{
  "arch": "resnet",
  "dataset": "short made-up English sentences, spoken by a formant synthesiser in many voices",
  "n_mels": 64,
  "hop_length": 320,
  "avg_pool_shortcut": false,
  "init": "kaiming_normal",
  "beta2": 0.999,
  "batch_size": 512,
  "weight_decay": 0.2
}
Rows from block 8, named by matrix and row number. Rows with one number belong to one channel. Each number is 200 + 30 x the weight over its row's rms, rounded and kept within 0 to 999. All counts start at 0. After the name is the row's rms in percent of the matrix's.
# convs0: first 3x3 conv (model.blocks.8.convs.0.weight, 144x144x3x3), inputs 84-104, a 3x3 kernel for each
# convs1: second 3x3 conv (model.blocks.8.convs.1.weight, 144x144x3x3, transposed), outputs 84-104, a 3x3 kernel for each
convs0.122,098,174,173,171,189,232,217,177,179,213,190,171,147,137,170,172,237,216,153,178,203,218,199,201,202,171,224,245,185,210,242,119,160,166,195,170,120,245,246,201,207,190,209,242,205,134,217,171,219,163,220,226,194,212,203,190,202,212,172,220,237,204,236,246,171,179,191,279,164,170,140,214,277,164,185,237,196,247,201,170,143,239,208,223,192,152,190,188,149,186,216,267,255,196,213,182,148,168,208,201,180,234,232,222,182,192,237,245,257,167,169,173,139,214,204,189,202,209,245,229,170,179,215,226,202,157,201,218,190,184,204,187,217,202,160,168,235,193,160,149,200,164,233,171,167,208,212,183,187,187,203,193,153,142,192,175,180,247,186,132,224,205,187,185,176,171,221,191,243,239,187,167,213,204,190,206,235,197,196,209,185,207,175,212,204,229,193,185,189,210
convs0.123,103,200,148,198,176,204,214,181,192,229,236,194,216,199,151,172,197,195,195,198,207,200,227,222,180,161,170,189,171,175,186,141,141,154,188,154,153,222,204,232,203,192,143,180,182,186,202,249,195,160,172,184,250,185,165,171,205,212,154,164,143,204,186,244,198,196,176,142,238,231,221,238,208,194,194,222,210,193,243,144,125,183,226,216,200,203,171,162,156,198,250,193,184,195,186,221,211,159,161,206,233,232,255,252,204,172,222,184,220,159,190,191,192,155,155,191,181,261,161,139,174,169,213,256,220,186,223,203,232,196,254,160,168,235,266,192,172,172,247,202,218,201,191,209,149,191,204,195,136,220,164,190,179,221,222,256,175,223,149,159,160,209,195,202,220,220,178,196,144,242,255,175,203,144,163,220,180,173,139,156,204,135,152,223,228,225,203,205,176,138
convs0.124,102,128,195,192,245,219,221,206,213,192,120,208,186,218,211,162,171,210,161,167,211,216,162,233,227,182,145,210,263,233,209,232,246,176,251,192,240,207,239,190,216,180,234,220,247,198,249,214,219,162,173,227,177,192,173,211,214,191,202,179,194,236,174,208,212,201,213,230,176,198,169,177,216,172,197,178,219,189,199,201,198,222,176,201,201,200,163,177,209,156,201,141,171,159,223,194,204,203,175,216,174,195,195,161,198,244,206,216,249,155,184,216,190,167,189,216,150,188,233,169,179,192,168,191,220,203,157,212,215,203,186,206,213,140,196,215,175,158,198,199,197,226,192,159,226,229,241,212,221,225,225,170,152,172,256,215,220,138,167,161,205,218,204,179,146,206,174,261,237,148,192,228,207,201,212,215,224,206,178,244,183,213,181,209,223,186,224,180,181,164
convs0.125,096,186,223,207,203,196,201,176,137,197,182,208,231,179,209,170,239,196,201,190,197,197,216,185,198,210,181,235,177,153,176,178,200,202,200,197,139,234,161,181,160,136,179,214,227,173,196,201,211,159,283,183,251,212,184,226,228,182,125,207,218,197,229,169,192,191,227,229,215,179,188,207,184,176,134,216,230,190,178,140,168,254,177,182,213,185,168,160,187,211,199,192,186,252,179,214,197,192,191,182,192,224,236,207,191,209,207,190,179,189,170,254,167,211,223,205,152,193,191,149,220,178,190,221,190,192,187,202,164,204,113,194,183,181,255,191,203,196,235,161,152,254,207,191,168,242,151,222,159,186,209,130,248,206,219,156,166,187,171,207,220,182,156,163,246,211,229,231,158,257,286,159,181,198,226,193,209,188,266,163,170,218,210,163,132,166,168,230,187,185
convs0.126,104,215,266,201,193,223,207,191,126,230,213,184,194,229,202,227,206,205,194,212,173,196,250,218,179,239,214,212,235,224,146,255,262,179,199,214,202,227,229,172,248,199,193,217,216,213,194,171,225,223,237,218,220,196,167,226,241,171,172,223,190,221,238,222,184,213,199,161,196,141,265,223,196,206,212,200,150,221,215,133,165,144,201,187,183,201,156,177,170,234,192,238,200,204,253,190,227,212,160,203,183,252,175,183,154,177,206,196,167,164,141,123,156,180,138,216,113,184,192,207,169,157,170,167,157,191,233,186,176,187,214,163,243,199,153,157,185,163,156,227,188,194,224,195,155,166,191,183,210,265,197,176,234,247,227,169,173,188,215,228,171,203,171,184,167,184,179,204,158,224,258,171,206,238,188,154,176,176,234,238,145,205,160,237,196,113,209,166,145,195
convs0.127,097,233,211,223,183,184,175,212,196,165,178,206,209,176,190,167,188,268,160,166,225,201,187,179,193,193,235,226,223,210,212,190,264,222,230,180,230,214,174,161,202,263,189,203,206,220,215,214,196,194,192,203,226,186,177,157,210,209,232,209,190,201,165,166,190,174,190,170,178,233,176,206,200,241,216,214,159,137,168,214,190,193,180,224,206,191,200,164,174,213,165,137,248,201,171,200,166,190,161,194,163,213,148,187,191,217,207,221,210,189,212,242,246,234,208,159,147,224,208,200,226,187,215,187,197,224,225,204,198,173,182,203,224,205,143,246,194,185,187,242,201,182,175,185,204,206,194,218,198,170,199,200,219,187,208,176,207,182,200,181,176,142,225,189,186,242,189,169,207,116,210,226,206,201,173,167,176,235,183,211,172,189,251,220,180,228,222,237,238,187
convs0.128,086,195,201,171,186,236,250,189,193,192,201,164,237,192,195,218,207,198,171,228,192,182,245,214,239,177,211,217,177,183,205,221,166,210,195,105,169,218,173,208,184,235,159,218,242,204,169,218,203,170,161,177,169,199,174,213,193,225,160,210,240,230,160,160,191,231,195,199,182,209,210,160,182,202,216,174,200,211,226,183,198,203,247,188,166,223,192,229,241,187,156,212,177,202,176,171,210,227,208,169,218,186,230,198,192,135,211,196,204,211,183,143,251,186,197,240,162,140,135,234,195,217,247,199,184,227,201,209,178,189,193,205,214,201,237,204,247,198,173,224,240,181,201,195,210,186,194,189,203,241,213,216,174,178,195,185,196,229,180,101,214,193,210,199,198,194,200,146,197,192,188,218,163,225,198,185,263,201,151,148,228,179,230,197,188,201,139,180,208,166
convs0.129,100,225,244,254,228,212,238,153,135,166,198,202,192,237,218,208,188,186,108,203,201,197,206,187,171,227,178,198,230,220,202,191,167,150,189,171,174,204,170,168,204,229,229,219,228,158,214,224,212,230,186,173,222,249,211,199,176,171,191,244,215,176,196,119,164,216,270,141,173,163,161,232,273,173,225,160,169,227,191,200,231,198,203,243,194,201,237,223,181,165,181,183,188,187,168,199,211,208,222,188,221,143,97,254,267,243,191,193,188,232,188,186,238,221,186,190,134,117,214,178,181,157,181,212,187,227,204,207,230,205,231,237,197,197,203,205,157,221,186,190,167,187,203,231,236,190,134,173,200,178,179,215,187,183,181,162,161,197,208,211,228,152,165,212,192,221,184,167,155,155,189,244,214,194,197,220,173,175,216,251,244,196,141,155,184,156,170,237,240,241
convs0.130,102,196,165,201,188,189,184,220,146,236,191,177,220,159,201,272,198,174,224,238,271,195,248,241,257,228,192,220,257,180,99,196,175,182,227,220,151,201,215,164,226,195,185,224,209,208,251,167,127,191,225,159,211,250,152,263,223,164,173,211,237,165,258,231,135,177,138,190,191,217,167,194,184,137,174,248,134,171,164,158,172,191,172,190,210,202,225,185,213,188,226,182,167,237,185,162,234,180,192,200,214,211,233,194,173,161,234,172,185,208,180,189,225,161,204,220,236,170,191,165,207,182,196,203,184,165,235,250,176,143,225,199,239,259,140,200,179,252,183,205,195,143,220,215,201,223,224,179,171,184,207,180,218,213,162,212,235,230,159,183,198,186,201,173,214,212,184,140,206,225,182,210,197,131,168,153,187,177,209,269,206,225,214,226,207,131,190,206,234,232
convs0.131,099,209,237,204,164,134,199,178,188,207,178,212,165,133,146,112,248,223,182,205,216,214,206,200,156,201,183,184,176,224,228,207,145,157,146,143,113,212,232,205,168,165,140,200,211,178,188,147,204,193,190,249,215,205,194,204,136,200,220,174,195,182,148,222,188,208,205,224,157,166,222,238,270,205,135,172,240,220,243,180,159,226,223,184,206,162,182,176,188,187,207,222,212,216,209,177,198,216,261,208,239,204,241,184,149,187,211,205,207,200,175,190,192,223,228,216,225,151,198,152,205,171,232,173,225,195,187,247,203,218,181,241,215,207,191,147,225,206,163,202,225,205,215,188,167,212,166,169,187,193,168,249,167,149,217,172,159,237,208,187,250,203,216,237,193,168,206,193,207,232,145,131,169,196,154,161,167,254,170,190,203,196,236,236,159,215,164,221,246,242
convs0.132,094,203,173,181,212,199,141,193,166,175,193,184,194,183,150,214,265,201,173,203,234,258,201,208,255,250,216,246,181,166,186,183,144,199,230,240,190,208,210,175,215,218,180,164,222,182,184,197,226,186,218,212,212,237,220,227,239,185,139,111,227,226,171,190,239,302,188,257,175,208,220,209,225,134,198,180,187,203,212,215,192,196,188,204,206,215,220,185,196,168,181,173,225,204,175,175,166,175,198,168,192,197,176,241,219,194,153,163,205,131,154,248,207,181,221,186,161,165,243,256,141,195,187,268,167,252,195,157,215,190,257,223,206,182,199,200,234,218,192,179,164,224,255,275,224,198,204,179,141,111,216,234,179,223,155,176,220,170,246,174,188,193,210,209,211,235,211,225,172,206,165,243,184,196,191,160,191,222,153,225,146,175,186,118,210,231,174,263,242,236
convs0.133,098,168,195,216,210,231,174,230,202,220,179,255,212,184,214,260,179,188,238,211,206,218,228,210,231,191,202,206,236,207,214,252,204,217,199,186,273,208,210,194,253,228,241,166,181,264,212,202,178,196,177,163,207,221,157,201,231,217,196,207,162,205,160,201,161,189,232,178,209,243,197,195,147,213,166,195,216,230,212,221,173,165,223,270,174,206,198,241,185,227,233,152,135,206,252,165,177,159,215,125,221,215,247,212,173,170,206,223,219,190,184,186,228,191,196,185,245,233,181,212,235,213,194,224,192,193,220,187,228,193,175,209,263,216,199,216,192,128,162,228,150,182,172,204,192,158,238,152,184,154,187,216,164,222,187,177,199,182,168,262,186,196,192,213,178,240,175,221,223,273,226,217,209,216,206,211,222,155,258,225,177,189,239,160,227,139,177,217,184,154
convs0.134,102,207,228,199,196,197,212,232,218,150,203,184,241,194,184,111,172,177,206,213,202,187,213,198,152,182,159,192,140,193,218,186,218,223,194,238,146,214,244,215,232,238,220,216,195,245,229,185,187,212,203,250,205,180,220,210,226,213,211,195,241,189,193,195,190,207,253,163,230,179,145,135,191,188,210,216,169,185,144,214,259,240,192,188,175,233,103,178,165,203,175,168,151,206,199,198,202,208,187,209,172,213,156,201,207,195,231,196,197,216,162,242,236,239,201,159,123,172,152,189,262,149,151,168,177,194,202,211,223,204,192,199,208,202,198,198,207,208,157,186,211,103,165,181,153,173,203,185,182,199,174,191,241,193,208,203,164,215,230,179,185,164,177,238,228,171,240,213,166,158,200,149,176,192,189,176,160,141,209,211,195,213,153,212,169,161,200,165,189,217
convs0.135,096,207,172,171,190,200,210,205,159,161,161,214,213,229,133,196,240,137,163,213,196,195,192,190,194,176,166,210,214,175,177,202,202,171,204,200,205,205,190,180,219,165,189,195,250,287,162,233,180,180,179,191,181,166,211,203,173,190,195,203,215,199,190,195,240,214,166,159,153,129,174,182,188,167,131,181,225,175,219,190,232,219,216,194,196,202,236,191,201,142,105,185,183,204,198,228,271,209,232,237,154,167,210,206,264,224,190,221,263,236,227,177,215,175,169,208,204,169,246,143,136,201,220,221,213,152,202,219,228,228,207,194,184,176,142,218,191,175,173,174,230,203,184,208,152,159,176,181,209,190,136,180,208,213,224,207,116,202,212,215,243,202,181,219,167,187,193,125,95,163,227,171,184,197,204,178,195,185,231,206,180,125,199,210,140,218,218,196,209,209
convs0.136,102,160,207,201,165,195,193,190,235,202,277,196,164,197,207,149,200,195,192,196,192,231,178,185,194,170,199,221,177,201,181,261,233,177,162,195,223,205,285,163,186,267,230,252,236,199,219,237,199,186,260,175,222,204,160,190,182,200,215,200,188,196,232,196,170,228,261,168,173,244,154,173,163,219,193,231,176,140,168,210,188,198,145,177,156,182,243,158,169,254,203,165,204,209,253,175,189,225,205,197,215,105,221,228,205,203,255,171,178,183,171,226,221,135,198,165,173,147,207,198,187,180,192,159,185,212,195,246,225,172,179,206,243,203,226,246,155,209,249,264,213,207,193,195,223,187,214,222,203,183,176,157,206,216,186,218,250,193,208,203,197,121,165,262,223,231,180,175,230,164,201,228,159,170,234,215,202,232,241,249,183,259,216,164,193,240,218,244,230,185
convs0.137,097,176,220,230,184,149,195,246,194,163,161,199,164,210,174,191,189,254,214,211,199,165,190,193,182,232,197,164,113,209,211,246,249,213,173,154,151,171,182,184,193,232,202,163,212,185,211,198,221,142,223,180,178,174,180,246,212,215,203,210,194,159,163,223,179,175,159,203,185,231,196,163,198,165,207,174,174,226,171,207,200,252,225,231,225,190,175,151,227,178,197,146,225,214,199,218,214,221,166,203,215,200,182,240,208,206,167,231,213,147,209,197,190,165,185,239,226,189,215,182,218,187,237,273,210,213,235,159,227,231,311,235,146,234,200,214,190,172,195,266,208,218,198,249,219,241,239,185,138,147,185,170,202,229,202,213,196,165,246,222,225,186,209,247,172,187,227,152,143,154,167,186,138,140,193,155,187,123,171,136,206,179,138,236,169,221,176,209,180,159
convs0.138,098,202,224,262,186,170,196,148,181,206,183,204,171,119,114,162,229,234,178,195,208,175,174,238,195,201,233,193,377,225,200,196,242,213,440,334,235,227,237,174,211,228,233,235,233,231,193,201,193,218,204,212,203,208,158,234,150,165,207,214,233,209,216,160,199,167,193,200,156,196,215,165,189,215,200,184,93,174,207,158,155,183,182,215,222,226,197,183,181,147,145,203,155,207,207,199,228,178,187,189,223,175,233,271,175,207,219,187,156,176,193,171,186,173,237,143,201,139,176,201,224,159,182,174,206,181,186,208,198,201,187,196,222,212,192,185,258,234,227,214,189,204,268,214,179,127,148,162,167,187,241,223,172,177,219,210,206,223,232,198,204,233,171,195,202,183,187,221,228,213,180,150,184,174,202,191,238,209,181,253,284,218,198,211,150,190,183,163,233,208
convs0.139,100,220,189,150,199,217,182,200,229,178,219,182,153,188,146,140,169,240,156,215,215,190,228,218,281,188,225,213,161,206,228,172,213,180,159,180,243,199,227,194,229,174,118,181,164,180,203,139,218,149,221,134,213,197,133,196,204,185,141,179,213,195,193,190,191,244,210,167,192,169,192,225,163,227,172,184,200,179,193,212,199,203,226,150,138,216,187,149,190,132,204,195,243,220,195,241,195,193,179,185,205,228,209,230,211,183,222,168,190,233,154,197,163,247,152,231,187,239,226,175,198,195,211,160,165,200,239,199,146,222,176,240,214,198,161,155,218,245,172,193,298,220,132,142,223,204,267,193,116,202,195,194,274,186,186,157,124,193,198,191,175,187,216,205,190,174,204,202,180,212,154,182,166,223,242,167,191,196,186,256,184,210,228,210,163,234,193,184,194,206
convs1.122,120,183,193,172,216,230,166,182,130,205,175,219,217,210,161,178,180,167,160,205,206,206,181,201,193,220,188,190,141,165,157,168,200,172,176,177,162,114,177,183,191,166,145,226,216,191,219,205,217,251,207,146,244,204,213,217,219,218,227,193,181,220,224,199,245,156,124,213,211,181,168,181,204,219,220,216,215,237,163,229,143,181,241,207,177,226,179,183,234,231,218,204,222,206,231,164,187,200,247,211,176,216,177,135,184,192,200,237,180,229,232,201,221,238,170,241,230,194,241,157,179,230,235,195,158,194,199,121,183,155,176,165,214,173,201,177,169,200,204,217,172,136,192,193,206,161,125,208,196,174,234,149,201,200,197,229,165,164,204,215,227,244,215,193,233,216,163,203,157,192,171,210,134,152,157,200,213,192,235,186,197,198,212,215,248,200,190,193,207,193
convs1.123,101,175,196,174,162,198,199,231,265,194,245,263,249,185,230,246,238,245,241,239,197,173,205,257,243,184,182,225,198,160,149,234,215,202,172,158,214,201,191,203,219,184,194,203,201,197,191,170,173,184,165,239,190,167,216,198,207,170,172,122,176,195,185,212,221,128,221,248,190,235,251,211,167,199,126,201,178,227,173,187,180,184,171,213,136,163,153,195,189,201,195,177,185,207,192,137,177,179,210,189,234,203,228,152,215,165,155,233,191,198,243,174,240,218,189,195,239,184,178,218,194,249,221,211,182,190,210,198,260,226,156,195,256,211,233,207,176,180,162,201,197,163,224,203,197,186,185,208,216,176,249,206,172,179,242,267,209,220,222,208,228,205,199,203,222,204,230,221,203,204,236,186,236,213,236,161,199,237,208,188,243,197,156,198,191,253,212,160,208,250
convs1.124,095,227,204,157,236,168,169,206,225,218,229,184,132,169,192,208,187,205,177,207,208,192,178,196,166,203,227,195,228,221,198,197,141,178,210,179,147,218,241,202,217,105,175,204,180,248,213,125,191,211,200,227,192,154,190,209,195,209,185,178,175,237,202,194,221,231,240,190,224,193,211,220,186,202,175,196,175,201,196,203,181,193,193,199,184,202,216,197,222,235,175,209,166,211,194,158,159,194,204,179,225,217,213,239,227,167,187,230,245,244,190,196,194,245,229,185,245,188,218,167,124,202,172,177,160,226,202,192,202,182,176,230,232,274,188,193,246,201,193,197,221,234,160,210,255,184,162,201,183,194,220,244,248,234,166,194,179,241,216,201,175,172,199,266,195,200,180,180,220,206,180,198,239,180,192,225,156,150,218,190,194,210,178,169,230,184,156,228,182,271
convs1.125,094,226,183,177,218,165,216,176,257,199,181,249,155,206,242,255,199,215,178,227,189,210,235,187,143,219,212,146,190,198,189,234,196,246,179,174,136,210,186,195,247,157,178,178,196,245,194,225,181,238,177,188,231,230,184,221,251,202,254,204,142,241,156,168,204,203,197,197,173,172,210,164,205,210,232,174,208,256,187,253,170,221,138,197,198,145,186,175,189,210,191,208,184,196,218,152,179,160,223,151,241,240,221,197,180,149,215,263,218,251,221,208,237,259,232,210,245,264,212,250,158,203,200,199,189,201,199,149,205,200,252,202,225,196,198,185,218,183,179,274,240,228,268,167,232,215,121,148,218,210,211,209,196,167,198,165,162,192,192,176,178,258,261,190,217,216,194,200,201,197,193,202,209,206,140,240,225,204,241,190,151,228,165,186,201,191,207,178,194,217
convs1.126,104,129,153,232,146,203,182,138,174,184,175,178,198,169,269,189,202,192,214,237,199,156,229,227,169,185,190,192,244,189,200,224,221,194,173,216,176,221,200,219,185,192,178,183,168,204,179,176,209,159,237,243,241,230,161,208,182,139,214,189,229,213,214,178,148,183,218,227,171,208,233,235,235,151,123,207,225,225,213,236,234,235,214,240,215,240,171,199,246,257,227,193,223,263,159,125,121,224,199,216,196,195,140,243,162,180,176,249,246,211,168,206,245,182,147,220,167,210,214,198,201,178,186,194,195,180,209,204,179,186,246,219,218,216,200,243,222,184,202,178,217,182,124,245,188,220,237,161,180,206,185,215,209,222,261,167,161,229,199,205,190,180,201,213,179,199,214,203,217,166,167,231,166,209,195,189,187,176,194,177,202,102,133,207,187,196,187,237,214,223
convs1.127,099,202,223,237,213,182,190,192,195,163,212,204,163,173,200,166,202,201,196,156,205,189,228,205,171,187,214,206,162,198,232,149,147,230,190,189,240,257,205,189,167,261,205,234,202,165,200,234,197,244,200,186,201,171,231,190,156,169,216,214,181,204,221,222,186,188,125,214,251,235,224,185,237,182,208,223,191,139,230,166,209,212,222,218,271,197,188,223,204,144,210,198,183,203,174,181,208,139,155,231,209,202,211,153,166,200,186,192,170,222,195,109,137,235,194,211,194,224,218,165,184,174,203,183,204,130,113,180,225,248,252,226,202,211,216,200,194,234,171,208,189,165,198,230,206,195,157,222,216,205,200,212,179,198,231,239,209,218,194,197,172,234,182,190,197,186,195,190,207,152,186,192,196,212,258,208,204,216,180,146,154,160,179,201,217,219,189,221,215,191
convs1.128,104,215,182,200,217,208,210,213,169,208,222,211,204,208,213,204,227,220,181,197,211,176,210,249,243,177,202,196,201,212,181,208,231,211,204,223,237,237,207,229,158,177,201,163,173,219,209,180,207,255,255,188,226,194,220,167,178,194,240,236,200,176,177,231,167,159,197,227,183,223,238,189,205,215,187,233,221,205,225,205,201,238,165,202,202,209,212,173,116,163,158,222,253,203,174,170,204,195,170,255,236,188,209,226,219,206,170,149,191,172,185,233,222,159,171,232,167,210,222,200,197,224,214,190,185,170,235,198,231,212,177,144,242,240,185,177,202,231,189,167,166,196,192,135,83,161,243,215,175,210,176,231,184,215,258,211,192,161,204,230,201,260,188,174,208,194,200,181,168,160,248,223,207,214,228,177,206,226,208,213,211,199,228,181,190,224,185,180,138,174
convs1.129,102,178,86,163,185,158,207,186,195,217,156,192,244,187,178,153,200,172,194,224,181,175,173,188,203,171,207,197,203,210,234,174,246,227,188,240,237,103,174,175,147,154,174,195,155,185,181,205,220,195,192,232,195,186,199,146,156,233,200,191,214,141,222,198,177,173,158,215,188,188,183,228,226,190,182,192,209,171,175,173,219,162,214,135,176,229,195,220,259,212,157,237,167,178,201,215,174,204,225,219,201,182,150,228,238,212,217,148,163,235,238,194,237,247,206,256,213,182,222,130,141,188,186,169,175,199,221,117,168,226,162,195,215,211,185,166,219,190,189,208,193,201,253,236,154,189,158,217,179,173,198,208,160,203,238,178,161,220,176,185,191,230,228,184,164,206,172,183,205,180,165,223,225,196,221,172,256,189,183,186,176,141,200,165,198,202,210,207,221,206
convs1.130,098,181,189,210,204,239,236,169,221,179,165,199,223,157,222,216,184,222,189,130,192,138,245,182,270,152,216,229,208,198,178,184,210,156,195,196,227,192,214,215,159,172,231,198,197,225,208,191,201,214,231,238,177,225,109,194,273,222,191,168,215,168,193,223,207,220,206,216,208,145,155,199,166,186,188,195,164,200,183,145,161,221,201,193,177,215,213,184,219,206,187,175,180,161,198,205,172,190,163,173,157,181,232,185,145,182,169,207,248,182,187,194,245,208,258,213,153,198,179,240,172,174,150,191,193,148,224,166,147,208,174,264,160,155,160,178,207,148,144,189,245,272,168,129,186,161,251,173,203,192,169,237,212,171,253,259,209,227,188,226,229,188,236,226,177,182,217,221,195,192,227,255,157,169,145,173,201,146,192,215,246,145,156,163,193,169,183,200,195,160
convs1.131,114,188,159,211,262,187,209,159,175,163,187,182,203,184,204,206,199,185,199,191,194,188,240,233,233,201,197,195,151,187,130,171,193,187,183,202,193,211,183,208,176,177,162,213,223,166,155,188,163,177,185,201,180,154,179,197,194,169,222,117,216,233,193,196,244,174,140,149,194,186,191,233,254,184,149,190,199,203,148,179,153,246,222,169,172,240,157,121,182,187,186,221,238,222,210,137,172,201,195,197,213,183,170,209,199,191,181,189,216,240,224,198,205,221,188,216,229,198,164,139,193,245,210,194,213,180,206,121,156,171,184,187,195,188,209,218,228,204,201,203,188,162,187,196,195,149,138,203,147,202,142,212,226,219,215,221,197,169,172,202,190,189,197,218,199,212,195,186,190,196,203,217,177,178,197,230,202,230,190,193,215,233,196,210,235,161,177,258,215,174
convs1.132,102,233,221,204,199,191,202,244,124,164,171,191,242,250,182,175,197,216,193,180,193,213,189,238,210,222,239,217,199,195,222,247,193,191,204,195,213,158,186,187,191,163,203,191,194,225,195,188,155,223,247,158,213,186,185,204,203,207,212,146,70,228,188,178,171,172,167,174,179,156,126,169,142,187,190,198,204,178,161,186,218,213,239,211,212,223,245,219,237,184,122,236,183,188,208,246,187,254,180,199,213,183,187,201,219,205,212,188,177,175,255,254,230,230,201,204,208,177,168,150,122,198,208,175,201,223,239,207,164,243,244,195,218,188,177,175,209,250,208,238,239,214,207,195,205,198,223,186,253,149,123,198,220,193,218,217,178,207,214,176,174,175,179,198,157,182,225,211,151,226,197,119,206,158,228,257,159,199,278,217,224,183,256,195,160,205,228,222,220,154
convs1.133,094,181,158,169,224,204,198,179,186,217,182,184,163,210,184,198,193,112,170,208,263,226,213,228,250,193,219,204,228,168,145,158,140,225,191,215,164,150,170,227,179,188,159,217,201,244,193,172,168,216,162,191,200,158,199,159,187,226,192,153,179,203,193,178,189,172,243,178,199,203,211,162,211,201,232,154,211,158,236,243,209,197,229,196,211,188,179,199,196,139,234,175,174,175,178,226,167,134,194,157,168,178,239,190,192,155,160,178,194,199,262,212,222,237,238,225,217,140,185,175,174,134,203,219,227,198,195,207,228,182,154,156,152,199,150,205,230,210,197,200,211,219,201,208,207,167,197,216,154,175,201,152,202,254,191,196,210,232,181,191,232,167,227,186,201,224,189,199,175,173,208,171,186,164,138,179,178,219,209,184,217,205,198,156,216,197,197,247,220,198
convs1.134,099,129,142,208,179,207,187,145,179,227,193,179,150,167,141,244,219,198,171,233,233,224,178,160,205,216,240,203,253,226,194,158,192,215,171,229,224,156,184,218,203,219,213,164,138,190,193,231,148,152,206,177,176,209,171,178,170,168,234,209,244,177,202,206,215,200,191,241,260,218,211,216,179,210,133,200,258,251,258,198,211,187,232,221,240,242,207,188,192,193,191,175,168,195,178,195,240,178,172,242,198,203,201,171,207,211,179,156,205,196,248,247,202,235,219,198,117,158,152,204,195,153,204,212,152,171,204,205,187,198,216,257,254,172,222,221,238,151,181,218,222,168,204,203,208,166,177,246,145,250,163,192,184,156,213,149,203,232,190,225,210,190,223,186,173,201,199,172,244,232,226,229,132,180,162,189,229,259,168,222,217,143,156,158,183,210,216,153,222,222
convs1.135,105,103,130,224,206,149,215,204,163,204,190,175,157,182,190,212,198,205,227,180,201,209,240,211,197,155,209,221,191,228,204,190,195,164,172,187,182,258,240,199,172,161,241,200,238,225,147,175,235,166,191,217,224,185,179,209,209,251,168,199,201,126,111,220,218,195,175,150,170,185,192,184,204,204,218,181,231,224,237,210,193,229,221,160,176,223,198,175,216,193,205,235,218,202,185,216,183,192,149,190,233,246,155,210,201,219,246,200,168,201,178,197,268,233,151,231,198,171,165,151,202,135,175,246,232,175,188,194,156,238,179,161,208,232,202,204,181,233,215,214,175,209,206,125,190,208,162,166,152,152,210,214,194,203,262,281,210,249,221,189,224,185,189,218,156,125,161,146,209,213,174,180,144,142,215,193,160,217,174,159,182,131,143,250,177,162,218,178,207,198
convs1.136,099,188,162,201,236,152,170,246,160,166,200,247,205,188,171,254,235,227,219,202,210,206,201,186,157,166,171,161,182,225,229,214,206,232,210,186,223,233,218,195,177,195,249,208,179,165,202,188,210,268,152,166,226,162,221,201,243,192,201,238,216,222,156,175,185,207,162,186,216,217,192,172,168,158,196,218,218,185,172,181,160,155,181,208,215,178,209,224,224,173,187,214,194,158,148,160,202,191,153,199,207,178,176,216,233,194,232,171,166,215,183,257,204,213,177,268,237,184,203,174,191,198,182,211,133,152,178,216,197,226,245,206,209,199,242,194,218,189,182,176,200,153,202,183,158,194,183,162,227,173,189,202,167,146,233,214,199,224,252,152,258,211,237,210,204,188,179,145,191,201,241,186,191,239,220,214,160,178,234,236,184,211,200,222,177,244,219,207,165,189
convs1.137,098,237,235,133,187,166,164,213,202,193,217,227,240,188,180,159,163,142,210,232,191,255,184,174,216,184,238,201,229,205,149,205,206,178,215,225,186,206,203,218,159,179,214,186,168,201,190,194,187,131,195,217,150,198,201,158,211,224,169,204,146,194,183,180,212,191,185,269,220,248,237,178,142,189,240,218,159,216,177,149,162,188,202,202,197,241,227,212,208,210,198,200,160,207,165,172,146,223,185,203,167,192,181,208,172,228,220,236,218,187,225,261,204,199,186,226,240,183,176,195,167,151,204,211,245,201,216,167,179,223,214,177,222,160,193,219,181,202,234,219,206,171,209,167,89,199,166,165,186,271,183,187,211,222,203,176,167,266,187,183,236,192,189,189,200,168,173,191,236,226,142,160,181,223,243,191,205,228,203,181,241,136,179,217,171,210,230,261,251,228
convs1.138,123,226,211,219,268,162,181,218,225,164,242,216,182,238,253,203,216,203,145,196,194,214,164,212,193,208,188,193,274,234,233,200,197,193,227,206,205,250,182,178,249,192,150,220,227,214,267,183,172,249,166,205,249,192,162,180,217,205,209,166,210,229,224,196,247,148,86,196,177,211,222,212,210,252,222,163,231,198,165,183,199,181,209,218,209,258,241,187,200,230,245,173,193,204,176,192,217,205,196,190,197,160,192,244,186,188,227,206,215,187,185,188,220,210,207,183,197,231,195,204,196,257,202,190,191,210,200,235,171,210,217,174,176,185,195,219,149,173,202,206,217,188,134,179,211,182,167,221,233,201,198,186,153,177,231,206,177,207,199,203,203,201,183,147,178,152,211,203,194,188,194,180,211,200,202,254,235,232,243,198,151,229,179,214,245,206,202,241,197,231
convs1.139,097,209,189,227,178,254,136,181,229,217,245,236,158,182,177,183,173,243,166,188,255,229,223,217,254,197,170,178,210,210,234,209,195,156,222,223,182,236,236,209,154,184,198,172,201,198,156,172,215,157,282,204,200,169,218,205,210,234,166,207,226,206,217,222,174,193,227,192,210,168,190,162,197,240,183,213,191,145,225,228,207,215,144,159,144,244,236,182,176,179,220,200,206,210,270,239,209,225,222,219,181,206,206,200,203,164,202,176,172,204,94,138,206,239,188,210,208,140,197,182,241,204,219,217,201,206,198,149,246,249,187,256,204,194,175,175,174,124,209,241,184,181,231,155,222,190,227,273,174,101,178,154,210,198,265,260,215,212,231,179,183,210,181,239,164,187,228,181,145,222,191,239,235,224,147,163,184,192,195,217,221,188,176,213,221,183,174,176,149,254